From a checkpoint of a small multi-label audio tagger.
Model: 2.56M parameters, log mel input, arch conformer, norm layernorm, activation gelu, layers 10, width 128.
Data: trained on simulated sounds of rotating machines with and without faults, 39062 training examples.
Rows from block 7 of a small multi-label audio tagger, named by matrix and row number. Rows with one number belong to one neuron. Each number is 500 + 50 x the weight over its row's rms, rounded and kept within 0 to 999. All counts start at 0. Numbers have three digits each.
After each neuron's rows are labels from the 100 clips, of 14976, where the neuron reaches its highest value: "top examples" is what is common among them. Only what is clearly more common there than usual is listed. The data: simulated sounds of rotating machines with and without faults. In brackets: how many of the 100.
# fc1: second MLP up (model.blocks.7.mlp.fc1.weight, 256x128), inputs 64-127
# fc2: second MLP down (model.blocks.7.mlp.fc2.weight, 128x256, transposed), outputs 64-127

fc1.123:530479549486466397405462486570478479480575517520505478528466477473466563464539491461513520606525519522468509537424518474506460511477532562511547555476593510462465513481500477429561520496487494
fc2.123:505527517439465529547430581418471483415477411509465507567510429556486594435445615482504490429455513554549496506479448616461407439551505544435543541516457565377463530506450476388468544427416488
top examples: fan (100); speed: slow (71)

fc1.232:503523554529513522495472454522477539566572548476562524417581538462438537548494499543521511518485560517530533453463500450553523489511452419553516530612560516568489555424458582507482459460419526
fc2.232:516505483415518501504469433489499494592374466519434569586460478434508492410463566501521524546464384498489492521452495462487505466580555431451490466458546549492445505449463465507556656520502485
top examples: compressor (86); bearing knock (40)

fc1.50:508470545582420436501478470421462483525512456558560538533439590453530492542443516459524536590564406467447527582431512525521476397458521530482483508480460392485533493496488543525459447400472627
fc2.50:529501518427566482454531559484518558546409449582438471578386462422576566479508516476566520586436429469492469467427519440453437537468525603470484479487498623516498506531486437520457537527517530
top examples: electric motor (74); speed: slow (70)

fc1.164:491446555488463361387453516534437515454526526488511537546525570458559549517464463514488430535516569582434520491456456418516542452534551523494462533441482573487508530501488473481542530479408488
fc2.164:460513533540511575456463491406510508505532426538446481550510433556464543471519604497445533506392526490532496509510465481397429535446462500466443465555456510520489531534443388430552512435498518
top examples: fan (100); speed: slow (74); muffled (low-pass) (38)

fc1.101:509475498608461483394468350604552584411526554502557506605464595511516442469452479428482497459578504416507562496551520428553467489594497542514449464506529498499507505485475459502462389436547457
fc2.101:520515486544564494578459523573463469452521386500533604490555546563494446541428536448402429556435426449511503478524538546519534486571550496453526569570498485413472384436396505455423441471486516
top examples: reverberation (97); text has "room" (97); text has "reverberant" (97); speed: slow (84)

fc1.252:505511484605483509483503419526473497451513451466513587510516595568491476523499484480529478512522498459586553384594500504566490518548557565569467522438532517531433443501476448520391466542426523
fc2.252:486487544427451498490460586520527500472455362521472496546491478537559544528391611453418499522420487480496511484461471525395367469487482512351529440577455591463517460489427445551587498491470448
top examples: conveyor (100); reverberation (91); text has "room" (91); text has "reverberant" (91)

fc1.43:482468456551595438478585543491466493541498554461555432463452466431462500541534435515467441559536479534482490540529477460505443540532486432461526457554464481468496385555514584476571488577482628
fc2.43:495493520522435456451546552389499514514394463508514581499474507542583539529537488515381421504449469481481493523531455467515497523603577509488535465438410556489514551448480402538464477475501603
top examples: electric motor (93); reverberation (79); text has "reverberant" (79)

fc1.216:511457428429472542520490408448508472475560542459469544515554563500551578488549561392444438610509508522549554487530415552502586450561489414539477500503470557482531423479599488435512476510470487
fc2.216:502467460535387591565484478485520475455490496526501459513484468554428558487531547437505540510452526557556497483621447587546485627465456585555466529437547475479542510505528539440439532538492486
top examples: air leak (69); compressor (62); text has "mains" (34)

fc1.209:543503559438452425499473512543421503497530502458481407596512508429490451545489551514503425454575510523485563500476544516565549529546493515563491484508509541344564514585569567545398535450520534
fc2.209:482518548512484520425483490426498545581490594509572383421397530527517460535641449542530472438532425416531514515556511483573567435518545518528509459405506383573554497570504514528518455575536557
top examples: state: faulty (100); grinding (97); rattle (40)

fc1.42:466439488487516462499515473542504433474589444582412488575487499475514523540433541511599514552510469448519484519515455447472476455529557376611484501550523507500492413495504588582579458465525457
fc2.42:455496599542512583541522506394505546500487481479475526456458398505499614523450565477497525521483488462531501532546412543444501591496549423464440477476511525535457493377532501508513418478439586
top examples: piston engine (93); thin (high-pass) (52)

fc1.12:433503483543434515432508467534486511530503445554592418500450559468556505649581505530485468490525488513566448433466548407511512487537517437472445474473516445543456422428499513483544481478448592
fc2.12:492494591483457634559496537487475307551543401462415551489490438469438506439476555491526582583451483565522488508500496494458401584476518445530466510558525498502413451467465429521568549528490499
top examples: rattle (100); state: faulty (100); turbine (36)

fc1.158:522490431564488437446415454575550468457510541480463504568515559522540609468501537554552513507515560481486437513562450538425529548595520534543520604504556455425501497527531483492585487475509500
fc2.158:513485509484503555526534506501544555534408432568549523538511491436503497530531511498495520535455439530504513492425484558443482501526579493503435399540456532481468486510544508495513472535584542
top examples: fan (77)

fc1.48:537432510575471544427482396611481554556551497487583530544467511564488487615499501484438474475512452438525532480539478436555586464605447537494474486530524529522510454476508568457527550512466490
fc2.48:511506483418482530579476587559478452462457434498424566601479434525517572451433491473429494544450460502480507520461514569414473428570478523351557487567477536392501470480455497469447508418459471
top examples: speed: slow (69); conveyor (60); grinding (41); rattle (40)

fc1.229:483513382468543443537469501511483522513455403580577548429514560488513615546494529466411428529492549485559601496522516500579525516558425531509515506486456613494581577449463500491512527440419451
fc2.229:495493544535533524474481505423474523450528492528436463604535465473512516438537526591483520512413472447438480527483480604359514541461497556474527467505521440484510518559465481390451435468531486
top examples: compressor (69); reverberation (61); text has "room" (61); text has "reverberant" (61)

fc1.203:453405574496485475492568408532432513473460463485475557515536518501503530532423485538552411580437518517527453593589527481515563488544513413504453437606522514485434488496468545552492479433535610
fc2.203:509525476527468506481523538487492553436470648459565478395526497532396561536550580541518483415580526502569524542480468502611546471516537535505519601448530579486475602430407452425517548445384501
top examples: text has "room" (74); text has "reverberant" (74); thin (high-pass) (65); compressor (58)

fc1.214:487504493625463431438530526485434508506537519481480472535542494485466472548506462636506523498482526560457506568409461512522528540460454545526476590526553466496466522480524444494477462438418586
fc2.214:514462512508505537463504488506519499501450478528373515616510438451467492412461531475526533594365536540453489492491530549408382556430441510534429456523525529496530568530514459458478597485541460
top examples: speed: slow (75); fan (70); text has "room" (63); text has "reverberant" (63)

fc1.190:521482492454536540481400510524493471493479487477525564468566493536414607530441519509540427587473558484486596479486439552454556485542478548551472530563588506465478574518469495419475546445466434
fc2.190:525483581504488550493557571447447490542400387486472452508473407481427482554485600494506587497448466482518476510437487511480461534475537461468463400482511556504487547413500509611493508523452466
top examples: fan (72); reverberation (67); text has "room" (67); text has "reverberant" (67)

fc1.166:371468520531482548455498438569535504594483515552427441542531486522483469488557444618492546558487502408537411553448534431520479525464557480471472459540455520479528393581543496546456502518562533
fc2.166:493511473523448575512518499523511527478586414507503432483463539523470647514463549476475469537468503479572507510545513535500550526514589465510560599545489589357465508512511356462489456454422590
top examples: thin (high-pass) (65); conveyor (39); electric motor (32)

fc1.53:410491476486529507444561446552523468448512439615563431393448525577527513430505462605556587463548425549465462519378526454515446486520561513528441527412524469546479422497556511475473429572507465
fc2.53:489500497401528464443495505502581561537388627546591531472552535481474478496532500491500507547465527461395499540529449549553556491507509477441448506518438517536545465447423536496591537503575388
top examples: state: faulty (96); grinding (54); rattle (39)

fc1.193:482529443529527496470546569487395441469469427464539567464493541578531574556536427485486547376582486528500535380489493458539493522486436551477491566487503473464463474470520529515460427544497558
fc2.193:505481490483445551539502476460452465401554625489553411547603546588516590497518534495486485388446515487497527486562536590580564435509478469557568592486455574443463489480475489468459518527493396
top examples: gearbox (92); rumble (41)

fc1.56:409472513522542456480455475491527554562478452545531381490406542534517480595488524539508516468527490608451514453492560422630530541655453484593452496517562526531513422407541500588504413543573559
fc2.56:487514638468452495518474509504519452489543375513571490453511528490470521521483599453426552534430473582520515475531391547517457540536512383492456489520524484480449398441510470469615455516492495
top examples: rattle (100); state: faulty (100)

fc1.54:535590412485556520421543573523465475474522586505581470466463466528489519609567496512490513464575484571500537406562518492581513512612528476510522558526515547527517470485496474529476462463472523
fc2.54:469486468536404563542504465424466513424458476457521515508487539578515589524478571413431472413486503472527509501545453533580474528493457528573499564392519637497474538443524454546453489524457516
top examples: gearbox (71); rattle (37); mains hum (30)

fc1.11:490438490456505520496445473543429539465584479512461499494534546513534476535488466410454489530493497530511490587439497566501596505480520354571425532498423513530502470484655499451511463514476527
fc2.11:504516417507437595553403479532551532409513475538537502512495531581451481465538541383506509456500472536528523488596451589577476531523493608509511566397474421445509475563516496435450509555520522
top examples: piston engine (86); air leak (70)

fc1.104:533428431538449471568535516607481423478607486481394512454486515469557461464559516515482495475563584557434491436464495542557474439426392489512479612474521506493467503471551536454493474525466502
fc2.104:487476582421499501394464593453510474523530485503506409478420460496497490458583484471517573586441480402480500496543451387474486500491582445553521469475581514515567542472502417579557517507572528
top examples: bearing knock (97); piston engine (59)

fc1.108:531469506497467446468479485543500547530545544515534457585592564509467401543528478401514456490489547498454518519546524530550471566516462436577444627524478373472527498527461484550464469414520509
fc2.108:492487510411515481569409515577462475463536617468472574459491469463521565478443500475461479552580522415540538531503550518517564498463465382491557444560484497490586465497503492520446479481509425
top examples: speed: fast (88); text has "room" (86); text has "reverberant" (86); compressor (83)

fc1.247:620480565516540514512614489441518571473491500453597502603614480538442516539474479521471532457476642524482543433550460491478507479447488536492422583529493473433568533473522504540518476469476525
fc2.247:499490387465589506385445532550594576497441504542607486512489527463462498535461492455538582544499505461422488457441484496508463480504564522441453495488426537541554526475516530540595495526523530
top examples: speed change: steady (98); reverberation (91); text has "room" (91); text has "reverberant" (91)

fc1.22:505489494578525492438459474510487576417502457510528525504463539503590462543448506480422477458500512423493578557447491510567546496558528556560487535461555559452624493514489526527446404442555471
fc2.22:505506560545499555494445548547462446471522541491531440514442549552492471553510530522491460454521449431532509504536540512569554473598579482468508554477514444495500355416388544463520434562447593
top examples: state: faulty (99); grinding (97); text has "room" (62); text has "reverberant" (62)

fc1.13:537488479522531524469552402532541552457513490420577434477488517539492448479477461401549559490540506451552538433512534563521523549427495477506502570448558508431566447537602478500490409521479566
fc2.13:485544513501510507508470533536495447468468480487436483512496454561489503513500530429535559505501492400632479549549515515493466444554582530435494487473530488509470573485415446530521545480547429
top examples: air leak (94); reverberation (83); text has "room" (83); text has "reverberant" (83)

fc1.81:472503481486566488431451504413456507519551474526471480536531568517557394516552513415467497606433464410515520506434469441471582451575572553545485490444475508435522568520521403590579477474500574
fc2.81:538494444512439507560486541581545492435514565465545513486480489552419497477552467558575467402555499573495525495502566595581464501419407540483567507495499406494513402529537673368390470552476480
top examples: text has "room" (70); text has "reverberant" (70); air leak (53); rattle (50)

fc1.78:554480426480519534448526564477455502549577540443437405519529581507522497530544464460479505459550539479440585528500567500528570444515496540484468545466521586394493554580547526539505488506486473
fc2.78:486491585448447548373462468425492453548484582495513382450399485528536450519550478532499529511503424460552497523529520434538536430524554478566473505396528492576574530456515500569505496577502548
top examples: grinding (100); state: faulty (100); piston engine (47)

fc1.244:443514504507451501478570494487452471418541624482593528456552539536498580483496437571539453466538496483530445587486596542592471496582555430571465545508499498451466451533605547497437398416502519
fc2.244:473488556492579518599481582467476427559476441478509584435502431512530499442514516604417487471556449465503511528471531529401522484503444509374525457558470446490462483446465584453455400457449471
top examples: bearing knock (73); electric motor (64)

fc1.3:573448474462451453487480451588488485526598552537614540510492524520507434523529476449496407488556444528479523480495543583520520419450442506548546524493502449480490420547555511458428368535509571
fc2.3:498504527496590592510486493455512510494523506494491467473530475522485560522487511389542539525449494408583476522584448493477535518550602476557448525508552495522461503449470440536555509514526546
top examples: air leak (89); reverberation (89); text has "reverberant" (89); text has "room" (88)

fc1.153:560530459510417501427538423547403449419525494500543446507556575515475426523471479416531524542521471514472566466537505532474527504439459517491527537507506447370483489479555496603448403566535527
fc2.153:466505532533514597608463414516428470497477475504419432464430502543530554531440464578547442486525450439671469525479539508444553452556592517517519475476572473596455406469407541443481482518465537
top examples: reverberation (100); text has "room" (100); text has "reverberant" (100); pump (49)

fc1.52:452564463476586496572445566467491547511533434556521511439496523508476537458465538506480427508543522523494512571514611528444562591487439462553508513483492430496512380487498518491470433484586409
fc2.52:486528507466561503536434474591516545507466417477465488465513546592584468493445498530474481474539556432571538466519527476421372433462487477379479421576455404560498428583429486480630465501495434
top examples: compressor (100); text has "speed" (69); air leak (33)

fc1.97:548427467538440475570523499646461495492529518441470455486486557521563479488526476543482551450595518553483556444508571578587454490492425526484484582458517534483459422516478595471489459521448476
fc2.97:476499585454503516428479581453490498532539507524540433455450460471479507491611510453518581568450510414529479502554439403472542514484578462577523484492621514485531526457510429575517474493528516
top examples: state: faulty (100); bearing knock (99); piston engine (40)

fc1.79:475514479506522450530531471524520515484539516510540564499488560545522624501454486507446486410476568461489487412616523468524507514464498528511513590469500539555488500546494520481580500472537459
fc2.79:489482543563528569420553478399465428539493569476432514517540472431506513429542455611496572587479431439457493498432585557419514561486551450547430489576529454523528573504545513471467477519462514
top examples: speed: fast (61); gearbox (38); clipping (36); text has "clipped" (36)

fc1.241:539447542482480541464518485554459506541484533442469425523541514491461556494514510562462543508485483479575461553449517495501569426525498407553446503592586525452520434460525608419454517416430443
fc2.241:504492499530483443553550557560499442482464422468437622492557498510479539498451460499447555463488571586530499502468515488556446518521523429495475560628528591447435546399460524445535562440427440
top examples: conveyor (67); text has "noise" (51); bearing knock (50)

fc1.135:506490471561525419509493513469555580570532504466557530554498570473509419464523502531528404507566536466464551550455537444498516430499508473526525488477512493380584491530527551524512517421654531
fc2.135:527484550487561517495458465526506483437552585463568504428444498499481541555464499521546455447588473484554477479531466518528582445527508423575516591443528458558483437384548635414481423547413575
top examples: state: faulty (96); reverberation (88); text has "room" (88); text has "reverberant" (88)

fc1.14:516531544460593359480463425525443492498479493516564482504512500555562564598382476468504471523595498501550529523501495497499473517564543469457471588409487454484470457440507537519522489552502508
fc2.14:467481493431561530498453432463538501469526489480472516504559507451570555444449510499427438541488488537464495512444461541429563483557516398509486529510478552420559488511570449412565516445495570
top examples: muffled (low-pass) (100); turbine (99)

fc1.140:504470508494536486508419474567466471512434503564563494442493529491481505483591434511517541520492413478433480502424476407470471530498478566514490421477585432527518546502473500520394482501463540
fc2.140:505500505465457526494550485463571562510503569507511470534530409426457527475488615461543527527492627487421507511516449541508530495436517413473547532453498589489546585476549477530576561496542406
top examples: text has "room" (72); text has "reverberant" (72); electric motor (55)

fc1.248:450458477498463390489419469416462589498489443528471546543494543452438649535524492581482543466506551498432564522451434492551516525496546522573486555446563503454540497495508453497572500419417618
fc2.248:474499496523472571495416502437481493397472486516397458549415475539453532491466519493584515531500484445571491493526594501493375459439477576507479476417533487586521493516499430490449510515531477
top examples: fan (100); thin (high-pass) (66)

fc1.194:545508485526553434444540507492515431534470489494518515473511604561452515547511450479513472591537368541456504456586552395418531536529535517536522493505497418458441638518547506602404452542486597
fc2.194:521485465350482538464428505453479433396487484489422533517500366467567474433446485417579516578437457487436486507523462505527417522483467474527506549395582563502582528476534483559521608497599507
top examples: reverberation (98); text has "room" (98); text has "reverberant" (98); turbine (51)

fc1.29:450456471522463481387487484499469491522480500539520469476505501544493451540588437490476516540506491477564450542480563444470486576538578566530464491453489514494478575538531356537490438568486518
fc2.29:511504494375465549507443541613519560480520610485592363514507552599512555518550528452523469460464590534483508519558539586578541405454474459401585570522489480451532391534498564444506506521503474
top examples: air leak (55); gearbox (47); imbalance (39)

fc1.188:436462560526560443506483396488476497579491515485493469513510541553527532509424435482565458471598497474598474559488505485490516473487515515553371541467547515565479502397512459509430475541549511
fc2.188:520494564517455471473505516598457433544521531474489484485516407395360506537511522509498585531442533530528491485443486432546523486455536488492581444553643555452502567427447454530495601457502510
top examples: muffled (low-pass) (100); reverberation (65); text has "room" (65); text has "reverberant" (65)

fc1.19:470510459517506506538492489521585533528551468493653517520596574509493574557463512484477465466479544476522529492551483500515605490537454419507514591551520529472433543464491486513554474525440454
fc2.19:496523517441510541462520491490526473546422417560411476543409457510631513437500490489502528594434419504523466511390469440403381455555584586429490477511492541523512508482425437464521594512524556
top examples: compressor (89); speed: fast (64); text has "room" (61); rattle (51)

fc1.185:484495496602434346506425535433464476446522553498488529488503538471511580503505502520478502473478546512503585496494457504449517455582550515562434667463568518465511582428535455498512488477422567
fc2.185:484479551538470495489484510483478549496435396553442508552464554549514487467493475513458496510403544530518488505549540544456382492407469555439478428497436494495461463553460390440509477473508503
top examples: fan (78); rattle (46); imbalance (44)

fc1.6:442496497482454391480552489461501473566482491560521478491409551513520536651499510606484419471531476600502548422588481453504563539520475461526484571430538476584463505452475462517563492469483556
fc2.6:499502530461394579577452545509526371477491359475479545417478509566462577481442619414460529497514471529563513506483434453557424532535490495531478543485475544520437456428461465519586523496496479
top examples: rattle (100); state: faulty (100); gearbox (42); imbalance (36)

fc1.221:581517462507530513457549407566527517438536424448502451577467476572524493531421497424413505473545595391530520436478448494437504527543574489573471544483545518488462509511513478546455450494473470
fc2.221:496516546435553484502438625487472479510438408512453547488515464538528486514510525472467495538403399469445472522529527540420398506428515518360565469491441430515538411505467449493542499523495537
top examples: piston engine (78); speed: slow (77)

fc1.34:517518526454506384419574414538502545472574572468547497589613530550411454476467444481506531497501594462493448508512416513504467456471525415534475531504556461449537487458553506474532466505560540
fc2.34:482510504456555528566467542605516491567517496460457460497513515582500557517445435524549506525475526462526465470496499527497393553411520461443458453547556461622514440464475588458604584550524497
top examples: reverberation (99); text has "room" (99); text has "reverberant" (99); piston engine (53)

fc1.58:559458396492506434468490491462458524537558521463594511462438513479548488547535558495412451554591544526491599527526503475584494509489508473462512587517489557471506519499594588580506544378434448
fc2.58:466516493443560505510505459440491565484480482536555501460584592519477542583435476459469436536536464504549472514516521505464531610496523411582428580484507573531467503420509499560473421511485494
top examples: reverberation (92); text has "room" (92); text has "reverberant" (92); compressor (55)

fc1.0:441504503469493435517517470592466452496517549422447525437512584540542565492529483507565448455580521500479498562493643565571520523439500473521482464566493510501461435475534514513441477475448482
fc2.0:479480551477464549564412549520508462400552457489547532443476429559426507475565465488502599453531531523492487510540405557438519470456452468511548499495593441436525408404569626452449416505421534
top examples: bearing knock (100); state: faulty (100); rattle (32)

fc1.125:421535540526558528549507570522481398465483393438490539455520522578522475594498542451494539483455497538607446493491564564535504473471533520535469473560571475491389473388457576459478423536507468
fc2.125:494527595521531449479439488443497493536497486468433507498523423403451462515451596454582581464554498498564468524466467431444503496524572463472446430473515481553379581482456476538544490522482430
top examples: bearing knock (56); muffled (low-pass) (44); machine: compressor (43)

fc1.49:553476474486426518482519412546493551450558590538611434511482531540464426465587418468531454501529437511510473475561544514563473506413476512524461574470572428354540472628537460509517467499568556
fc2.49:481490544503637537551489481466468513518507492447469490483549480550485556527421521466591477475488521462564511500538452532427486502514544507513473486474562509589331482480383504515535485548500505
top examples: air leak (97); reverberation (81); text has "room" (81); text has "reverberant" (81)

fc1.246:476457426480480481503445506506601442520584470469548487496615548556441535476455481435489540488482550519583503463566431507527585425517540489593522583527564511576536505528536571547590522514482501
fc2.246:488504468474517606483587501464499450424427500516473482484507433517552535445553507522547553554475453557479472498434522559564443526508592469479457603490468583484511523428469564464554571526410534
top examples: speed: fast (77); text has "room" (74); text has "reverberant" (74); compressor (73)

fc1.211:539465479496475435470466493499550577453517360536468505587456649464556541554426525513474499499491531380480586485471493505556452487462488551532455520491481520474524438496496422456484410501475452
fc2.211:513462487605437548469576520527515495459480437497485518558477506477443526490458639507422504565417471437432485465509540482547424513484525561483502533486525609518547523498477442513494558502423584
top examples: thin (high-pass) (86); reverberation (72); text has "room" (72); text has "reverberant" (72)

fc1.210:519524430571498485489470512638482478502528464514462360499480638498562497488492444474492495583496590450528501437544535522530438478499466574610459424543505573545504421490518390541455480553540523
fc2.210:506492553445533396509511536467462465451504487466426575512416436440575537450395544497506465535582484462462536485512472450469369474445502477404578537426541493562481494471476572493523483524465518
top examples: gearbox (64)

fc1.219:408533540576489446390502489491500607509516434595532398503476506500505515609525458528555513519406414478495503509454449453517504476590551523500447467481547478482544484434529566512469446547473602
fc2.219:500527591405490544434460571511516432550450388517497414432437511440476542506520528451541581589475475511522486475488504433478383537441594459499506477495549492501516506558495350556566531532524496
top examples: rattle (100); state: faulty (100); electric motor (41)

fc1.124:545529501495463449531429441557461533409520569566609541452533470440397461530480571419547503470451517486516555453597470473530497511510469495570549565434593516432531472413576514564480429477625519
fc2.124:485494453571571656535438423505515471446567503444457421442559530562459552537444539599582466466526495451614492484464582537514587525525587479604497532459467514606484484504419520375568559489472403
top examples: reverberation (100); text has "room" (100); text has "reverberant" (100); muffled (low-pass) (39)

fc1.40:532489466528410499462517478470540442550568555545520474518536543488438531476420480551526562512496420513487444490555502433537500492514532459559535535486600521531498561484546489478528505511525517
fc2.40:468515587511560480549447505475446465554476456503410488562474521537442491519532474451516526460492521605560471517460506569481471497478460521478487451526455380494392495528402411445490497528579472
top examples: speed: fast (76); fan (73)

fc1.62:458534480485454476547486473448488448519505516499559401473566552495490570514508431539450469496510630487548419510420525459501508549558493484578499608491489549468489501425422439466539528536451452
fc2.62:468497519491513550406413571543528502360547472506459426484457451542495479449479582493486560498505602487506501539514478531469514414523527469430521487496456528484550496528513469464577436449454460
top examples: muffled (low-pass) (68); imbalance (48); piston engine (44)

fc1.20:427476517569483487536547449536565443525536564484507421508429520523522528507525433582491582483519551599497525538498518590595506522448511515483521635538525412534522475488539566485498452497468485
fc2.20:522477540455535574490443560369545476509476487522532456509549474545459586451526576502510525505424516375500510522535506502408532520537568529519504502483485567546476564474361366530560540537550462
top examples: electric motor (75)

fc1.98:451539449394535512505404499577518497549537507552438473486430544489492532529525399558558547492500457461593451426516545481410539457578448498481437475555557471535556401503478583525559537529432447
fc2.98:483480534465498524561422531592525442525566433479458519400465475513477592427446493545454539577451561485538512490505476524397507504427473427489596421565488465475514431532503469447525497465495482
top examples: speed: slow (67); compressor (49); bearing knock (36)

fc1.207:499474449471429427438564477473553476551468442629444533489460558488426432459449440504523403572490486572491451462564473439490505531522473481513461520483548475529503515503498512619448518555503499
fc2.207:499490554413528446516443499602492488567458411533440480579454511471492441523505405454480481568405445582506495496378459505469484442492474532403534426520490395473486431550443468468510534498593555
top examples: gearbox (92); speed: fast (84); muffled (low-pass) (43)

fc1.137:499489464422554459542500574457443445554471452554598512449563489506418512537458477446491563427562534546507510456544454438471535555469444508458486523497558522552401440401496578547471467511433446
fc2.137:520518497457463463560535597538483413485481475477506509487524497595497576453498523533509481428449547497537500495628533520527445502470431535460552513563526528475405526488429507502445514500490286
top examples: gearbox (87); bearing knock (58)

fc1.17:421555579476539476478530547610418449531481452578444452541502510421531520532422503466512494567502509450544436543402498427494437468533553512572451474636522528538521442507442370460541515436486454
fc2.17:477502519515493582531429563454489427563562468433452410433509468585442627551448605542523544487441527475602496504523505480462549500531519433470508480534499545448453539471461472494576521457453509
top examples: fan (71); rattle (43); grinding (39)

fc1.168:524523434589478494480611567528444552423506540551464464459456546471589515580521459558467401500535507496534463590551487583534495452560563511490505545549493550452523413555539499608444488445456545
fc2.168:495509452539466488544543582519445541561411499485528470490451551587433556608517482500449456394512536512564528502458534474620442494479417583452486485450474537489414567467422547552398524524446467
top examples: gearbox (93); grinding (39); text has "thin" (32)

fc1.80:465515460536593530473528462482474566460425549559572455434458582467539555522549486573433527455577502408485479539423485449545581401590595545547475451438509468548560472513516535511508459582556503
fc2.80:520509473542438623513492529547479535428499524486490499555434556517504470544520540505498444477494433433484514505501526544560576493606444555494442441491451534489547362483457482459474480514487487
top examples: grinding (100); state: faulty (100); turbine (50)

fc1.112:478492529498519490495528484564555484494668547516472413535546546404506539489408550453570509540501578456543474520504405514473529461555520410525488593547496482465508513519540537488569470534507438
fc2.112:464500623445534548501561539440516519490389445527487450446428468565531561501489512452499499534441447515514469527541467558496421584440558447465456468474570553530516504412483463572534506530517500
top examples: piston engine (99); thin (high-pass) (67)

fc1.163:534510485487499474435546494517488633535476544583580422428494579463475483660568467531475508463536506521480540477428529465554607501527516481460478498489490473493452464455501570490528431506521635
fc2.163:504483558511443711576442517546461388486503434441432457494479535561488504485501596519506484526461429506590515483454541514531530521596498466526425440517472474541471370489420466465565557534487456
top examples: grinding (62); rattle (57); electric motor (48)

fc1.167:534501536588508489496517441652499513448581609472506482481535442480415491600464418541562460547579506467528477495493442452521489524435496432516524520595552521561507512453551503473511479534470503
fc2.167:501493425504574526471503487490417568587408640508513443523505540462459491538569516555498502513464505476460510510429554461566589530527507532435550487425491510490503544517369450540563605496583531
top examples: compressor (98); pink noise (33)

fc1.57:546495498544509472510554522537552585425552468542477562592566590472445406517485419464467480462403605526415481609435524520554488522519490465578428563528543508484490526531581482441500485494489518
fc2.57:487473486528559526432433463524546521504455566517480577588467521519533486427443403543498567542544517444454500478488537433452451482522458557538378498549522503600527498494490513438512524498545452
top examples: speed change: steady (88); reverberation (83); text has "room" (83); text has "reverberant" (83)

fc1.253:542485493533476503457538569494507561512482454459475532513529501458460472569522408417494440499524496499471449532467560576459514385474508520566482450597547525408560503485526561551349467389543519
fc2.253:491511442563514504439533417445566560528462501523546476461506543530444439569525461492505473407475443552548489501467487476601514494557533544592402501431473478598489551491504474515503538508524477
top examples: speed change: steady (68); gearbox (48); squeal (35); thin (high-pass) (34)

fc1.224:505429486515525511456511575477536546527506554541530575432529587421467492515486497593566528444452596470445448460548445383407523451537484473509488489513503589584509474456570449508533462489529498
fc2.224:485496469585529464563418463551489529496517546475514542567442505522434477466527465395530542433566547545560494536516470503549451525490482589504440497523491400518484497520542518475448401525578522
top examples: speed change: steady (83); muffled (low-pass) (37); pump (32)

fc1.254:393506529532433533492476492521523474542515524490471491468426572564564613530518473555464507523491501513587450497453553493503542472535570524550477557506460506528490442530479504430453503489457561
fc2.254:508495482464443522489476499490519542512632450506566489513491490470481454539532536443438551557451533432501498479547495508401557487456531416510599462545500499330552506558595369570505406449478543
top examples: imbalance (35); grinding (33)

fc1.7:486491500549479484367549551477529597480487463426434457560435494529513440481454430536566551486490520521536470541453474509536487458524528490452476512542584553402503580478492409433432535463473623
fc2.7:485511533479592536504485524547458451543491415493364478521520513525455467467462509496595517517388463535507482510518600461519382507466491489516380408527544486571464503521448450488582568556550383
top examples: rattle (49); electric motor (46); machine: fan (37)

fc1.73:514587494542513467513487537543405449510505550445489519472479467467545474536490454561487529555624554578492505510523441465533478466549511469484494537483446463541508527482520541568569543543587542
fc2.73:486530495540499450539588507454500529447445495521530548422425458531456523502487499445480520535529515483517473540552465448571407599430557524474501568475533583447508589425426458592446460457518557
top examples: speed change: steady (60); clipping (42); text has "clipped" (42); gearbox (38)

fc1.133:469434413561595452517402553522527483474544500540498535481564533480420532502435448496510549568518554518485489415427519411560509552558525541443459553451538435522445391503555507504507474583578521
fc2.133:497559392509473513501491471573530471449438572559525503499493526536537477455553367490484554497514530486488498508544494442475430493525540565516484458508455462544489548520475472538470467484547435
top examples: speed: fast (70); pump (49); muffled (low-pass) (43)